config = dict(
    arch='vit',
    model='multi-label image tagger',
    dataset='made-up road signs on poles',
    train_examples=122500,
    image_size=40,
    crop_scale_min=0.8,
    horizontal_flip=False,
    translate=0.12,
    norm='layernorm',
    norm_position='post',
    activation='gelu',
    mlp_ratio=4,
    head_dim=32,
    fused_qkv=False,
    bias='none',
    qk_norm=False,
    parallel_block=False,
    inner_norm=False,
    drop_path=0.1,
    patch_size=[4, 4],
    conv_stem=False,
    layers=16,
    width=256,
    positions='rope',
    pooling='mean',
    num_labels=58,
    init='lecun_normal',
    residual_init='none',
    optimizer='soap',
    beta2=0.95,
    lr=0.0014,
    beta1=0.95,
    shampoo_beta=0.95,
    eps=1e-08,
    precondition_frequency=32,
    max_precond_dim=1024,
    one_sided=False,
    adamw_lr_other_params=0.00085,
    grad_clip=0.5,
    steps=10100,
    batch_size=128,
    epochs=10.6,
    lr_schedule='cosine',
    final_lr_fraction=0,
    warmup_steps=300,
    weight_decay=0.0,
    adamw_weight_decay_other_params=0,
)
Rows from block 6 of a small multi-label image tagger, named by matrix and row number. Rows with one number belong to one neuron. Each number is 500 + 40 x the weight over its row's rms, rounded and kept within 0 to 999. All counts start at 0. Numbers have three digits each. After the name is the row's rms in percent of the matrix's.
After each neuron's rows are labels from the 100 images, of 14976, where the neuron reaches its highest value: "strongest on" is what is common among them. Only what is clearly more common there than usual is listed. The data: made-up road signs on poles. In brackets: how many of the 100, against the usual share in percent.
# fc1: MLP up (model.blocks.6.mlp.fc1.weight, 1024x256), inputs 128-255
# fc2: MLP down (model.blocks.6.mlp.fc2.weight, 256x1024, transposed), outputs 128-255

fc1.262 093:593468440495521467582452446568523462483431447529471508473480481490467506478446542499535488502471487525510416478465475470487460483512485536504444437565480597543486471488452481454546463529519559460485518538520528442480544492503488524562508461499462587545485481460466531570378518448485530532506447484528468557475509446462519553545522541426579509496503499491559498483501475458458560468521
fc2.262 099:494534569549471467537591492432512559451562507492518455531497584521517496481470569559523522547565480443552448521463462466519537478440451501444484522545476483498485567489528542466597530447556562530493464527488467436462500520581511530591454495489548439496429489572463453436473451532440464436453522505536444523480564537530474545537506450469514543508396506489452515480459548524480485488492
strongest on: arrow right (56 vs 3.6); teal face (52 vs 8.2); white face (40 vs 8.3)

fc1.392 094:533493460492551436525513477504524494482482498472576472481493562542498519478502500506512489431544532474560578473500472456503557558466534504536440526488505442571527533589545441511489515534556438491403525542483497484458476471555510455482525449530540503504457549379552530459511425453473520475433468462493463407482502494490498481560488435522503503544493521538498500432472426517539487535490
fc2.392 089:524505563519535474523470516434464454427482527465489572497513471474435490494445420554507500493508516456529485492519533519516396495490449484551429444485419494557441558541552516461474480483497558462527460571544541521502554485477412503566466546438456515445484541525457466494483532585512520488394473458496472408428598495498535461478490526541463512478551413457441571493491499436519525577539
strongest on: pentagon sign (67 vs 20.3); brown face (39 vs 8.5); black rim (25 vs 8.3)

fc1.469 101:515527499484523494497446509554513513447446520511507521500473444490567518497462487496463445484581519466489484476500500492459496511507444462512515512396475511434533478539467487489438528517477482520523435603508537577512496473483498486556446510461418463538484523526547497465517491510470476536561424482475501454487453479483414448525515531558511570478459475603468459512484519559449485526419
fc2.469 103:532527462488484500520512503505495507558471513459546532524524507512512489481530499479463536446538561514454476474462455483530448493512514461512451392507484447568522582490402565464485514496443459473494498496567581497541473464405490528467519488473577439532450497418490494433488513476463502519492485412492459504512496452532491437455564529434456462497524485565483506559511458482594532528513
strongest on: pentagon sign (66 vs 20.3); arrow right (50 vs 3.6); bar (44 vs 3.4)

fc1.497 102:556544469454449491487535512563570505490464481464507450453514508393504468546507448524463586539534464487494566530476504481512533510495480475513499543466497547438483527506529467517566548470515504496491445478458487477551491461526531486501558466505516488451482480498444531562484496479517504459437518520600509558455507594536573447552529480491455516441481469449522439488479517556512524550536
fc2.497 116:466555473552566546454521488502546474512474489559450440507525525480506550543527523487521564478487493553470513453459489532467449471486454534521452475533484472482568550537610465531491515486563549574537514496531520465561466464528528494512469518521482595543550515587565503511467479523542493538443495457539500427535461409527500512456505497468452484437492534502508470555541492475470502494464
strongest on: triangle sign (77 vs 20.1); cross (27 vs 3.8); yellow face (25 vs 8.4)

fc1.411 093:469522489457409543442533521536507473524535476525454524466423511527500416472507493540512472465544440499496520503530465494528530416416560493512573484512488455453533506554549424539529462498517475444497546507464518485494553438497558438468500543459516490515482516516507561536463512483481462440467504459485471531464496491483542484414527484396490496417498507497458387494545515521530462506513
fc2.411 102:499485577481492464487550482497531427485522486430515591471546529434537497571491415436437507455504552453531521562512565544540462519501441489452487477458476456483514530474545516503519439521490486472494421501513432520548488486441453504521536451455501477549519530531429492470539498515582498522561515538534542526474512535489486429526450444529470534541464467474586454473507505529518505495526
strongest on: triangle sign (87 vs 20.1); white rim (52 vs 8.2); teal rim (42 vs 8.2)

fc1.270 114:573497526506464447518552459577472428494550507489448480471504509598466514534511584538484442527554505501513528467474472537571453478571573454534576532443523479454413500533547485527437593459532468532487515539458486536535448469529571454520501469456465570500553466487444480524512510511466560497566481500540565486505434477499477510501517494465503440521549541514453546547486456524459525488433
fc2.270 124:498471437488605505508556524504496458428495417472463457525503540458490534585516554484518474552496441464534392522542529489489502516485513480502540511528470555465424544472507507525513453510530496557514464526444451504452452509544451517511526484521544517496484521542529506467529519482533460568477528479480543451527474523493419470547443567544506456574522452429560459496533510438530457533537
strongest on: white rim (42 vs 8.2); grey rim (40 vs 8.3); black face (27 vs 8.7)

fc1.181 087:494471499498530513456478546515571520458502458487486506460505497488521548475508491454471470564529527475522438523551489498517525416566541469435532540436419533540511550456518503493498519524471551482499580423536499424591498566497481514462482484514486478540493491434414581475475476477506488432495581520476455510510515505408458453543504496537536528476460553469493481485554479476464535541550
fc2.181 085:439489481532475458548516486518563499517604562490435434562436500441472453540531472480464476489476519481556549400454515482463469517488512527499507518517533467511532558519516483427535519560526537531521444510546526470537461479476608442479483430534468502458450457462574507558506493480341479473504481466554473430471517505568488521552507509525418522448532513490496517539433511493512499463513
strongest on: arrow right (96 vs 3.6); pink face (35 vs 8.2)

fc1.334 113:498535494474527507584515538466531505579545428518568544449481508489436492492464455462459515502496494472441457534487510558527555477495459522488560492514534474551493542563495553517569471506448458491480415539521484476501470475514455554425530546476546623496522474520530481438562491505557516517485462506450483475525521491490472491505479461481491481494464410478556492500500487478533490434390
fc2.334 117:577534438484439481516522560525464527468535566410582491485523488459423459506543458421540414593506546474492496521499442547491489488501535539474498525468446564530502508450490607489545598507457465516523515488460503445472483545574453447550454479489525575445510515420479520546525422570476440538552461538486511480459508484467537483469529483461509570525490500481460475480488521550466485570506
strongest on: triangle sign (100 vs 20.1); teal rim (33 vs 8.2)

fc1.279 091:511556525493557523505442407503531526579554452463505556549480451523510509545506531503532454500427487446517512505521529540510525504428531453565507469446519564528536494511599530457497483503523470513464483513594500458456520507459475482534469526538512511437468477377484519524497472463430481441473515535545482581560435458545543489508436496493503496524484543545541586420473523500550497425589
fc2.279 094:533448506481521472478548403504514420519472513475433491442471448599499446556518442465486479395509478548500524446517475448546566470567500532477509483510486595506493479493473498554536449489478511523498467475539510545489553483491577460483472474515482455498447527537526450502520570514503505524445440451481507425454498426462579479534489483450546525407542557517440505531542508540509468510546
strongest on: pentagon sign (48 vs 20.3); brown rim (31 vs 8.4); 50 (30 vs 3.9)

fc1.22 098:587503385480571506516451450535544526495473489466480526439465496463550595489561544553498477551492444526466429484440478526454479560561534524433503552512516487490533503470515544501462512468567509496476529549480553473431518469443471507469460552475508518485490628510557486509529466440478467473497519475447538511493449526479494557419467527480526521463521479546560574500486487478519521560448
fc2.22 099:524521503492445501513500532542493445573480567531424433467538490502421515502431501436540421497538568493421464482527498542493524475471464566468493484461536536531472520539488463533462467540478511505509477503518467478482525459549530460484568482516522517533472503449488477594459454489393574450466485514496497434506503470509519508506486489460489521509509515459429558517484535466607494468542
strongest on: struck through (100 vs 14.9); grey face (74 vs 8.2)

fc1.575 097:528454482498486514447475486501503520487547550498437495479487473515485480485480608484531536548480487507500494446468404494513483532516473501438429511536496514516436467544486529506493485517507474449438545509438551507567478525428445404515457474499411530416456453499503452560525472511506486513471531500500515430521544524558427538479504500517523533526494531514478458469442442501497400443495
fc2.575 106:519504507538513476549479536503465417521450470498555451470518491481440455502471475490501551547447503507503504511489468510507468507505540477516560469545453453464493487403462436454477444487463515545583533500490501496500479428535521560559521460464489467556460454540440444531553533515506451489457469407505488490494470506466541476500510474435465556431555474521530467502501452473550499496573
strongest on: white rim (41 vs 8.2); teal rim (32 vs 8.2); grey rim (26 vs 8.3)

fc1.173 098:511518418493536582502482433582486498521544483603461458517489572531531428526490482466590540462518492463469445571535461498491463553476520507492558481480522471454512483473554473573514531475515500522511497540520542512406485539447497569508431449568545500558498534484543512500560443517475572569568461501554514432609515449523531487533459465479504493506474470494526549537591546484505530489539
fc2.173 093:561498530518523406489485470534553484523471457470502491448552476485506486488521508503496487480511480526510473411478512509463499506544482477544496480603407505496567465495500525405469499469504465558507457546566478495572480448534494498463478544494427472446473512499455495490507491424474476482452490478410571550490497623530534561459563480514432517550554502444571437522537434493478474529496
strongest on: grey rim (57 vs 8.3); bar (54 vs 3.4); arrow right (26 vs 3.6)

fc1.747 100:463517532547462508510440492542462501497522499487506488486419441536570504515449469480571553463528485544454502499607478472501485483426451558499537496532550517517545579522488453459475507389495513434484506515470515447508488497490498542500500549541497485498538497488424551580463550513511547472494444491487534553492447554563545579466449547450459526467483521431535486496529542479483506515557
fc2.747 100:578500447469574537464493576515481481484525505511466561415539496573478512487522477466433537518511525508495465531494532626514514513460535565507489536504432541438511488466480377586550502430498503476511509481512483463490455492546548453469492431438524504525506465563592498482579495583477488492476578507464523543525549522462520416460479469534519509504464474561525470484538528543444494520445
strongest on: grey rim (77 vs 8.3); arrow right (54 vs 3.6); struck through (36 vs 14.9)

fc1.140 094:489510513543467453492437512529446506431422475606450474524506500528429501489577525468373480517520521431490540563534499532532496487571526548512595491505543493571488430483535501436481465525518479500520477497528566508462522499504426526421517481493551461558453562487539491484497519507478480540416614554575500483527507482518583523456480516510506516571487531468456482479561497479529522471506
fc2.140 101:467524443523505507534503449552548512504470524439477500533508481394448450507526507379506507492507472562472453528516518523429499536533484457495400488560507499528512505551465487512493498530504487532491516486481498525513456503388478434521541453490493536516525505492525477489490536478493512519498488450559415563476487465455423493485451483530579479451489540440568569517488561466522513470466
strongest on: struck through (100 vs 14.9); grey rim (38 vs 8.3); black face (30 vs 8.7); rim: pink (29 vs 8.6)

fc1.658 097:527473485526493513530514485521546478474501545498499494486478498466493570593481562566527431434400488653499485549479508575574549516460539570539487493549573499547547546543477495460475516467486504505554493487490488474506522467457495461451500495536497566490494496439472548487509522499504519489518529552493489535505499459505531497616466547568521577405473518529518514511509541557523532550551
fc2.658 088:506471511508478498506493431443505506495537571556530535437488458559486542445571516465510505465454509448521468486527471557467486513520479486521530475519550567491448519513540483502503508513479534546516542546480474483430522443469487495520511468553453476504487465515478516451527499469451584486433543547551525538534446490436529481462537486517507536507494504530496434444557452529510480510514
strongest on: arrow right (65 vs 3.6); bar (35 vs 3.4); purple rim (30 vs 8.5)

fc1.347 102:513475471509512434460516480475498457477477499478468523517444568453574463453572519563428531488505490465533567558446378490388489518485553473522495497505544551467503560488497509463415467473519513525474524485546451485530491497426482497509424508519509451479535453569498568466466457494481436486535506560560472526437503507525541502521544518527437507468479550494507461548442470492480476545556
fc2.347 104:514521453526522411443484429515552558503549422505563550512488430490454529508472518476529496503536552565487450470486557477527546503502461528561520490511429472433489501489529441509543507606473492493485484489515536515541444485535538505507513541462489491455459477502459452500509525524568529394547563490524520503526535522486390483534432477522388475526505499505518500457455490453570498483471
strongest on: drop (39 vs 3.5); cross (35 vs 3.8); blue rim (30 vs 8.2)

fc1.386 094:461502513566465517564493419475523490557503525520433506482485511503419507519542523494480571508536528459531448487538514369453594539445550512477469429447453492448495521463526509539577505532524506465441527441446530533473463502521541570547448453486538505513500491560542436594463473500524454521474468521549460510467515480563558485455470548506530487526441505532493474490528567518578557492536
fc2.386 096:491492509480493487487505532475465488466447494479510471538476545468464461491519533497458526468518539460505540447505473521560481439501507470436515520538503423507434540482560539482516528452455520486489476573464434537523510528449422508570484485506565529550548556462503532428562614532498490462447443529447519492484424451552540513565514444522496562462523493505461511493521487501512461507445
strongest on: struck through (89 vs 14.9); green face (74 vs 7.8); yellow rim (26 vs 8.4)

fc1.102 096:416525505479473613497562473545518590477489499509412554507486527456449477471443528519539460515490480559536507517458560436556487499501570520494441556445563536483472461504477546477531480560471457487561462502494497442453521523488570465462505424501493546513513500550512549481474487420562583533532419407532526469480530568461473462498506536517516456440545480578507521494427525549538472493502
fc2.102 088:482508474431428461498481495465516512583512501493512519499510470505508581547592491618485512449499503457487550508502469484548481502477474456511533622476537450484505495536532505487532516541530465468569505515455458533459499473436547542475509552541471487479516450482575417560509403572504525522463553462477492464565545482561529486484500493535542485453508445506459491547469555523520563485557
strongest on: white rim (73 vs 8.2); struck through (56 vs 14.9); purple face (45 vs 8.3)

fc1.206 096:526440535471569499498505491522502532516408559542477516500469502485481438539536501496474541488469458521436517537422466480488544422533473473538489564434475501410464528531474460437461492547515516519453452565522533455474458544491479555489446515574561548497499488475497528548514406503488461469554554495583533493446453479455541444492497489449529525470557504462475527534457550493494460582527
fc2.206 089:495476427487498482518492516539444523473532437447476467538550468490501438463539526470516481547531483464500536529579524476457469475538503475496471505501431498473536520532500434474560487472504364509468495434523458484568498504505464458517403484517506469515510540544531553501475480459383473498565418513429480453560491520490450508496477468528513499606422565528511559483560541553484518473471
strongest on: arrow right (70 vs 3.6); grey rim (60 vs 8.3)

fc1.183 099:509470440534452504505437499441440480475509641544526465528568448478446544567490508448456493513547479457519533524571530471574511498566487533442497497496529533544516605519528462448500451543456462518454478433485529472466540551441457436505461473499448550510470509502436541599402484498453540522520477501458543538570544475535454459575514521518492551445506508519440467399507432472485545500470
fc2.183 094:553527479527454421458455543477555487455552539472496520522523409458431542449466453511453508565573526488529459514442527491579506540521481453476568506515487516469438586537528533517520445511484507536480476498491470518497492496529497472498544469493488546497516463535442519489482510467440506528446531471536498529470479481520485489575516478492431478486453475457482435565506447498541493514535
strongest on: white rim (93 vs 8.2)

fc1.637 102:557526511503451462490485547517510458510520503494488430416472518451525537475578509483527525567564442546496499491467441471531545528469484509536450513529433510502503512536527449430580491508493479588424514489475525548458533605551481452542519541449475445525470497481504487477506516434556548507532475489471407439571443497492483496487514487456453496531504524491481506472464499557464474476483
fc2.637 099:479477494528542457541574490562515480516457487501424525506444494532482564521507483494490515445513495555483531471395501470455513509518425515434495507489517551484456521486474557543509586486437523500500446540552546477448499447478585511463488517511522550563501484510508433470524471573477545529473511491464509509474541498501575528500478511567498417381423395516440480536543534539553495492476
strongest on: white rim (80 vs 8.2); hexagon sign (45 vs 19.5); blue face (44 vs 8.4)

fc1.167 101:500522487455553470432413476473487565492465460502405431570419494511550496523460553543479476547437544487482519421506421477471506487440461530493454564487476524494487432499471518514423463531526493553499475531586537495520465536555541505554562504485518520521497522477496529481444516487515461569491468468460525488502500479542502497458595539519431458421520579533546490511579469540432464430458
fc2.167 097:425549470513525429426456503402549473535533461561550497525467480533529489491426532530441466525413552526505485483426490513525586523595524455477473507501536485452581535487493476518474483474559520498531444506498584516533575536528487463444512456461523446459508524567474553462439427482444520502549472487526534479477489486511512429474503487540539505541497534538498534429469516482488500466492
strongest on: arrow right (63 vs 3.6); teal face (47 vs 8.2); blue face (42 vs 8.4)

fc1.750 107:551462515494522514481555477545499499470415527483500492595448573472575493494497522498502542535487513512456444478522529475447461545500538618552572477521440474546519610446463433500482527511509431495542481444531473464474465472477503524527474582484450535520507544536454551497495420472468473525490522524468479511511475545563473534486517561466437516467448481451440524533521477479507484486488
fc2.750 103:505527468510434496463467500542435484464489542484445525487494545533497490525414551439499523489458462504484481526476515570500492516540539491529525522459518485466522479516510488478514519482517442493388496520496435484440554556419512492479533514469504469481518485416552520452474538500464515464516534507551513452543568479502526412458496485451531588538484452522484509424472560531461415525490
strongest on: struck through (100 vs 14.9); circle sign (58 vs 19.7); bar (28 vs 3.4)

fc1.179 107:518461505456484546507495563503529492447542511433497502537446478466466486484524490493432445471524511472512485544509528615510422539502487559408549499549500550443430502539429530529510514521478493495520450454523554487435467451559440425511528518486450499499484454447511556503543454486541494569509485458475490534490463494461464579453466438538448587481572515531553459571442457480540456512470
fc2.179 103:505513488526514491507415475428500464524512465436458424489528524498511505521535526499497520447525530551491496536516627425579578490491467449527534451513451452576469430510501467509506479498523507498507506529503461538530516523477550434479479576556470528456496529543459499529512466596542535503537525447505491484491449584501485465485531485524507454447579432516552509499503421482542505518473
strongest on: white rim (100 vs 8.2); square sign (51 vs 20.4); teal face (32 vs 8.2)

fc1.112 095:509565479592499463564475446474532477439433531542504464536508557457515563522512536532457565536379520452420497501514544494412514496461488502446507533513537529552502530549505504419504542531445481542529535548426482542495482461522455508500512483473506516530448508484433516377501512541489513490503433516516534548503472450463586437508409522424552490470482543466511594470523484472537472490554
fc2.112 094:524422482470493549524529560593500504493478544493512478525486560480562464496472518548566512459533493505546505595487525568506473404522462469553506446512532531468476500514557417560501514546546547465460454470545453505530496455437499432556523470497509480482497532475478506538506483492522528556528460531514478493482532497517488485507579522516532543511459493550528457497473462587539549484506
strongest on: grey rim (52 vs 8.3); ring (29 vs 3.6); drop (28 vs 3.5)

fc1.761 094:484516448601468526501398394509464449478481572506493501534574454416492555479529498523509466508539553515507501499472505501485509494487533487554466480502521564512549485554442492462466520449536505420572477453496541549500581527496575519480569508495452480514510512506527559526537512495527531497494532483510460524537492447571513522435499547494474449528497493443574518450488519518607527430507
fc2.761 095:417476488476544506500564464485441544526530530548498450530478495471512570468510527483430491476479535520493446438499510469557480437572542504452491510475551519440408499524475578557535479545453526534498498512508417553496492488541454482516523441440458532530512562485497420510468507534534562546490469486523582507544532452419537520510467543532502463490504506562510491538487488472405535598481
strongest on: triangle sign (69 vs 20.1); teal face (62 vs 8.2); bar (36 vs 3.4)

fc1.341 107:499569486577500469498489439533477480455644489495509516466529573469555495497480535498541574494464549461512567577522486520452454564504421561472495516536537500483528548518548548505464493504507526527509516611461523438501471483521485466569601513478561508460497442515486552546510487456471532418503504502534461474500497536545533554467483534590509513558480537431498540461506404543436459467523
fc2.341 099:509494533546537541505519537557488530470548523458486438476464427513540496526503532426490465474476445515506458460502524566484464559463467511452595480482501572540485544471516510403486546487440469512576494571482532574460429498544522459517528482486461531524473542543479535462511561486461526488526511425555558582529512493485557434522494534487498556483482504509496420538489480517475512461477
strongest on: pentagon sign (70 vs 20.3); heart (49 vs 3.4); yellow face (25 vs 8.4)

fc1.374 097:537453411579516523543561465559529541531467505479488482470486524447578435495550553519547545537465502528471488510518497534491495622455451530583490500475508499445492501480498503477437501512506466548506483446601561577519501498552514593454544513494543505487456486530507527517463459534503480448497515486512491498490508547547518430488439414492493537492484526502498499461509499415491563457554
fc2.374 102:486460463469449481462511489515478539458605490474496494552497596492478422524491562499557539469482533425502567466492543562536523494502556551507546512508546482472529516512549546476510493612493517563444521524411454507552481524527470497533514485494460537545554492496462497536533558472476518409506438497484457492444545496536519527539548523529499495517434439566541449509476508494517450545476
strongest on: drop (77 vs 3.5); pentagon sign (65 vs 20.3)

fc1.644 093:519520490461483491375529524485513495448453539540443472558504493520486496496570487511530464528441470530518481529534505521534496449449514553519570506514539517545474489530498505513466512504566422496497550510537481546467538487506454504462571514470565484533464490564488542438505467463461489470508513497502462484529454440494492549514430452500493485399486505447498480481473506539499568480470
fc2.644 088:461457550590505520566542486538499531438476448462521482460520547520535515450548580473438519460480547544464496517457488468458541455484510460478432520453499498529483483482550559467558486538533544543521517443540435451505526461492536569480487520532451553490543491382504457497493487616545494551530448493533570480460528495498539557565513446540467504554496498508461450478500490529538484527475
strongest on: arrow right (72 vs 3.6)

fc1.308 114:495486534533498581409473485527462510552546546503537506525464516556505476509560469404503572511538493534484510522528469534576503446485466445467552470514618520514533470479511506519467425487448494473548501524487452438537459512633461450506442476505489471505551443542425494456499488545482568473440498481489515510490455491547524546471473481472462539569509544456492594466499505485580492519481
fc2.308 105:473491500501511516524478488504426472533524562511462551506442550482564518471454427475552579504503426472429506551551409581504482537537528480477555482568456489610486524392486441507552505544487536485481443491501492509526548482455524513508506547515436574508478564497526492514555548512527473514475504469402466520489549468430528458493577489490597534497525449500484503507511517542518506512512
strongest on: grey rim (97 vs 8.3)

fc1.504 096:497517523510480450539447474489475541512505601515559494519516492519494551470495507512513478451419511516434469502530447488534408530504462531498524520517579569505562429449510510534486473523481370509463446509540457430474467488553567532526508429460418532525529536487494461487530491479478533503448423511428582469432491472488531501534473513444448413589518497508390536501495468486530578566445
fc2.504 093:551402510526428547513509576553501484561496467562444446453516491534421507548463449564482515528490451482513541541481502485535546519513510434546479503499480569527498536548517420521536480531535485500531485486447444503577469530535522521455472517524539499514432513460525541535468479493472518565486534509536481435479462445552461468484521445493472543436529475578536559510537516466462518433454
strongest on: grey rim (95 vs 8.3)

fc1.385 098:527496492462485474553442503486520489474510507588513450493488484425498477513477581504453510534553511501535541509534503584534531463412453482555470449439495418517445541558527496501505499507511599486483461529535431485496488545579514462503552431496531612548543457542547583520487419561517510512483501571561476531487493525525485451568474537484507461550537514517487439563502506514503491500478
fc2.385 098:512496560515441500513538482507504395572459534447470474521492530464504473512511485531519534500500522499547498534475484481573477484528476460461505428527540465433451448455503466455442483463495562551508520513445477425519497437397510481519484508440516476446493504537504590433446512546525487530449493494512512499421490413552512459442433529497492475499508483483502575544528465583501530489537
strongest on: pentagon sign (46 vs 20.3); heart (45 vs 3.4); pink face (32 vs 8.2)

fc1.53 104:417512538496473555454422481477441470508451545512489481478543512546508499536537483517531507492422480499520497535495478519522516539467435510502471542536505544511497559499563467504475438563520517437545491473587490453537533491490531544461542521438480510435449527458460455491424546445496467572512550431468475475564444466503534490432520494469536551490408560508516526451471562405537460521528
fc2.53 089:508565515593504482455589468481523474526547552459495555526525485447508455450439553428554508466550472448517505513545506485425463511533509487577510518543466482478479455448551474481524477503503493450469498463443479479429566498497453554453468473434494525535531437413500492530458460473485470488485504470506450494439513458536490483485466456549510511564492436536432563503538457529437527486560
strongest on: struck through (100 vs 14.9); circle sign (53 vs 19.7); face: purple (33 vs 8.3); bar (25 vs 3.4)

fc1.319 101:572458481467439467512473522447475466570534547493536569481474477452456513533503482517501479542509551502450498477494489530502478494442514495533455484552469512505473489508516506478482386399412565547478556462487470544507425482441526464450509487434464473543434513507578500447480435453521573501580466578479500516493485491466518488500459434483471436485529511525513471561496529506541470538528
fc2.319 091:463516553567592527503515496557488527532483469547498465486437444500522526511487504525515495551525505575462501514542572472484497466504520488499529421515525529454458481460504501480508496478457426562532512494526535485508478465427489449474448424559535522499533492435469566513515571500502469481450487485498482488493435553522530478495443493543466506527407492496478467439447429442520535561447
strongest on: triangle sign (100 vs 20.1); white rim (43 vs 8.2); purple rim (31 vs 8.5)

fc1.301 099:513610527457507537509450480475446496517384449475471475467533499536500487473459506517551528474494461516439568444544500449478448542478492517580454547535497482445558536491584526442460517487551540527463459535481524456561561519563490535447458502518560533477497516549485463483493492456534512521526526525555604523488468530473497451487465513461509471471507486428523579544469522555512505536477
fc2.301 097:499499440468553431508520451495491463419451430530499514527444526434429537544463454511431523479570476528482470511567497507478464465553464495461486557459436572512478527537482520441439444548479473417543562461557467600519466576494545519504465537508450503500520475515517544450535505462553522505498467493425526478523529458452466570562521481552474555522561546480503496502487437525437503435479
strongest on: triangle sign (66 vs 20.1); bar (30 vs 3.4)

fc1.695 098:502471498516485535554473523491579544472459451483489495501407517490474579489555498513562560493504557521443485528486468517557517499510527544454531512493580439501480442499519491511488524560501544497479473506431540430572507433410607531519454535457537438575510509542444473504526558540488434552565554507508481495491470492468480524478471500510563471410499483475500550468473526467503458498498
fc2.695 105:517552471448439475408496485514436524499492404556529475528468422466509483477514504565493520552532489510572490493509494576484493458525453509409499483544461504535517542493473482434490492539433397431494563541406398524478499557539473431496408487551601396494548477522501497451488468458531526505506507517476467453556536475542532507541480541540481495552514536468527421466456538531422505468551
strongest on: pentagon sign (65 vs 20.3); Z (55 vs 3.3); bar (25 vs 3.4)

fc1.390 106:471500485469449494548599469529477470469524533439487522506501548527462510513531535525528582527525538557501525565480470486596451481435528511466522493514524452553420455521469552506531600482569569549474525482499555436530608481535510459513412541473532521456479419481453506529467552467514591517568530588497544508511452482500508513437494572457528480487500556522487496491467471468532553457511
fc2.390 093:586517486530517466469458502475461496500576490597503501522501456555518482500548425598471411519467476497532522526460452539568498504516470529468565539494485532476557453498535491537508505526514460524549504455467546467537508505478543406496562510520537437525479494558569488479543513465496582507503494482530482526487485506581430463580486476536554497472500511512484414530592499483517500531449
strongest on: pentagon sign (57 vs 20.3); arrow right (44 vs 3.6); pink face (33 vs 8.2)

fc1.647 096:573499499499517525542439492547487461482472554533484403566557468498477478497515524511553547520479564471492496446486559519509497432429556521469543566409455507506447499433456571559438481483577532527546509515495581560516546508500484542499436498439520516404395487454540536505483447496497522469498504455455485547502551459481586452517474534517519455538487518441478507487541575533570537547522
fc2.647 087:385447500542446487476580483507519497489495492502506537558488505521507503479524497498446483452520533556511492480546478543541485470470451438517523506486526456486498513494449443430492392481488469445437487493536489471526542495410455481526553442494462497509548500500448564485492539490506507474498454516531597429516549509553534532468498481476380498460504516527469465544416500460404466554494
strongest on: struck through (97 vs 14.9); pink face (29 vs 8.2); ! (25 vs 3.3); rim: red (25 vs 8.4)

fc1.10 107:470513426498579463494494467465498619395396452474576475506541575496505514483477481441434484455466555500534437539545536449494531527554529486515469524509532532535464536521408485555534510526537496531485560534476488495522508442542482454498446519502506500529555471517440506408427532462539559483516522434495497516536457516532500451457532496497546533499482566442473524501512461492483423564441
fc2.10 104:499533525540456545498509489417480517538555537545506500578479444486504403513517543509584543499561464477493518458469550482539517536473547470562464532490495502465482540583495546430515538488449586412510490515463515502447545538442486501519468473457513535494584538491542441490570493518472460490470461510470485434534470505458501490559506534473466487484563458459481476541453516509406495430507
strongest on: square sign (89 vs 20.4); black rim (51 vs 8.3); green rim (29 vs 8.8)

fc1.250 098:502515470534520457461489529453524474465509509477550544539525522521436467537500575462480567488501517468499502543488546503494461497534520514518427522539509539521424554550613505487450477536512549512501451494494560435487518513532522477445534512522526546441505607478540528580518438486427556574537566527503461462556481592454545438467494485510509518479473490527428560529546436449504490451507
fc2.250 103:547549451474522447548492528468486518510554538524477428553523475491490504550452510521482508420528465489522458456493401498531455566491468422526493438436505460576482595504427538581485457541478479515476487497485498521508507516544478455434520597525515517494551520490540438480536595534570513576484447485532498519481570517514465495477500516532487511470523470519501477507457488550523478516514
strongest on: white rim (100 vs 8.2); struck through (39 vs 14.9); blue face (34 vs 8.4)

fc1.175 096:490473515485536470443555499541460493454579537468478429552500516534508557529490516494452559485412485486481497533512444481488468490515514551491494575586542428428556456528550441455518491467474482446494577539509506491495535482467505427466492501488439475491550494528444529498580387487494501464565499523494466458454423487556514499444478555517503476467512573454538402505454554574479535451487
fc2.175 091:434515488465535504533507474489461531505489490540477459470488457441528473445559477495421535479506510473553522506595466538568485556490494440519465528498492532433444488495562497505437487463561480502547444554510466479472482497479473471495477486520462486506424457525501470430357549527524516516495431468557443500521466528479511544460513545528491442512489510455572545491468524486444427514411
strongest on: bar (73 vs 3.4); white rim (40 vs 8.2); arrow right (27 vs 3.6)

fc1.147 098:547448469527522502478481492549452574482584483531493506542553454539592587532517496498447465518550541480454481522575489487462538510492476503471494505491522506534477457488506529525513495551464468440582513516479451567583452448496542487500456480484487468512536507532491457444389509443489530512514433565426524491588490550478484536528517513525490547482476472402548492460433533487504526473481
fc2.147 094:489573539464479498480534489494565460513443467464551559494474424453466502425472502390501520527611408500410520552544562521499530443449511522411510529440520578522530521437497480509429545519528488534474522579546574456430545486495506461494458594539491411526495418494519518482591506477502506518461478506478551559512553485463440525502557481496501529542458456504492477563554474471482574595505
strongest on: arrow right (75 vs 3.6); square sign (68 vs 20.4); yellow face (25 vs 8.4)

fc1.166 088:513499497483477450477521472480507460496495448393541503488532522537493488478397518513454464520490489553458554464466475507511399510443535582477458462516487510449523464465459555527516444457534545448506509497435526503524527504394516480569483456521524485453516511540521474461507498468471525556502492532529540548467545435556475444534526543507501529473503512432494505473515519557442466485569
fc2.166 087:460504496431467488470456537544456495528457464491543501506475431416585519461429447485505544532548504437572451435478417454492484498544508525449575459465510540528522462381420532465450512552494530491452462484515488439552497531537501497419457464417500529493464467477485531443474552586499509520454415413466510474522500476441454494455482541472418480485526430547537562489527477475467515487519
strongest on: bar (56 vs 3.4); grey face (32 vs 8.2); green rim (32 vs 8.8)

fc1.546 104:500492477508562494545488505478598571519497461429529533558453523537555482472541540548571459515532427478498457510543537476478512449522505543442487483463459439457463529501502525418511520539432450493571471560494529501491534499475467473438486493518501486469541560463497482451532534526458522458565502491510500466513528468515559578559508508537431564444470561539480500548475538516488392442519
fc2.546 113:588513483472535476469443469465503487487449573448521517468409456520505512491448441457461512523497435493507538459510511484531499547485493500492525529490560508536464500545526515496477485482527533470495484540449514484465497503484499486523580481509472514504503482504545574452495522421520529482508459440528488504540572529567599456456530539513524390520473556477503507499519493469465480524543
strongest on: grey rim (72 vs 8.3); yellow face (58 vs 8.4); white face (40 vs 8.3)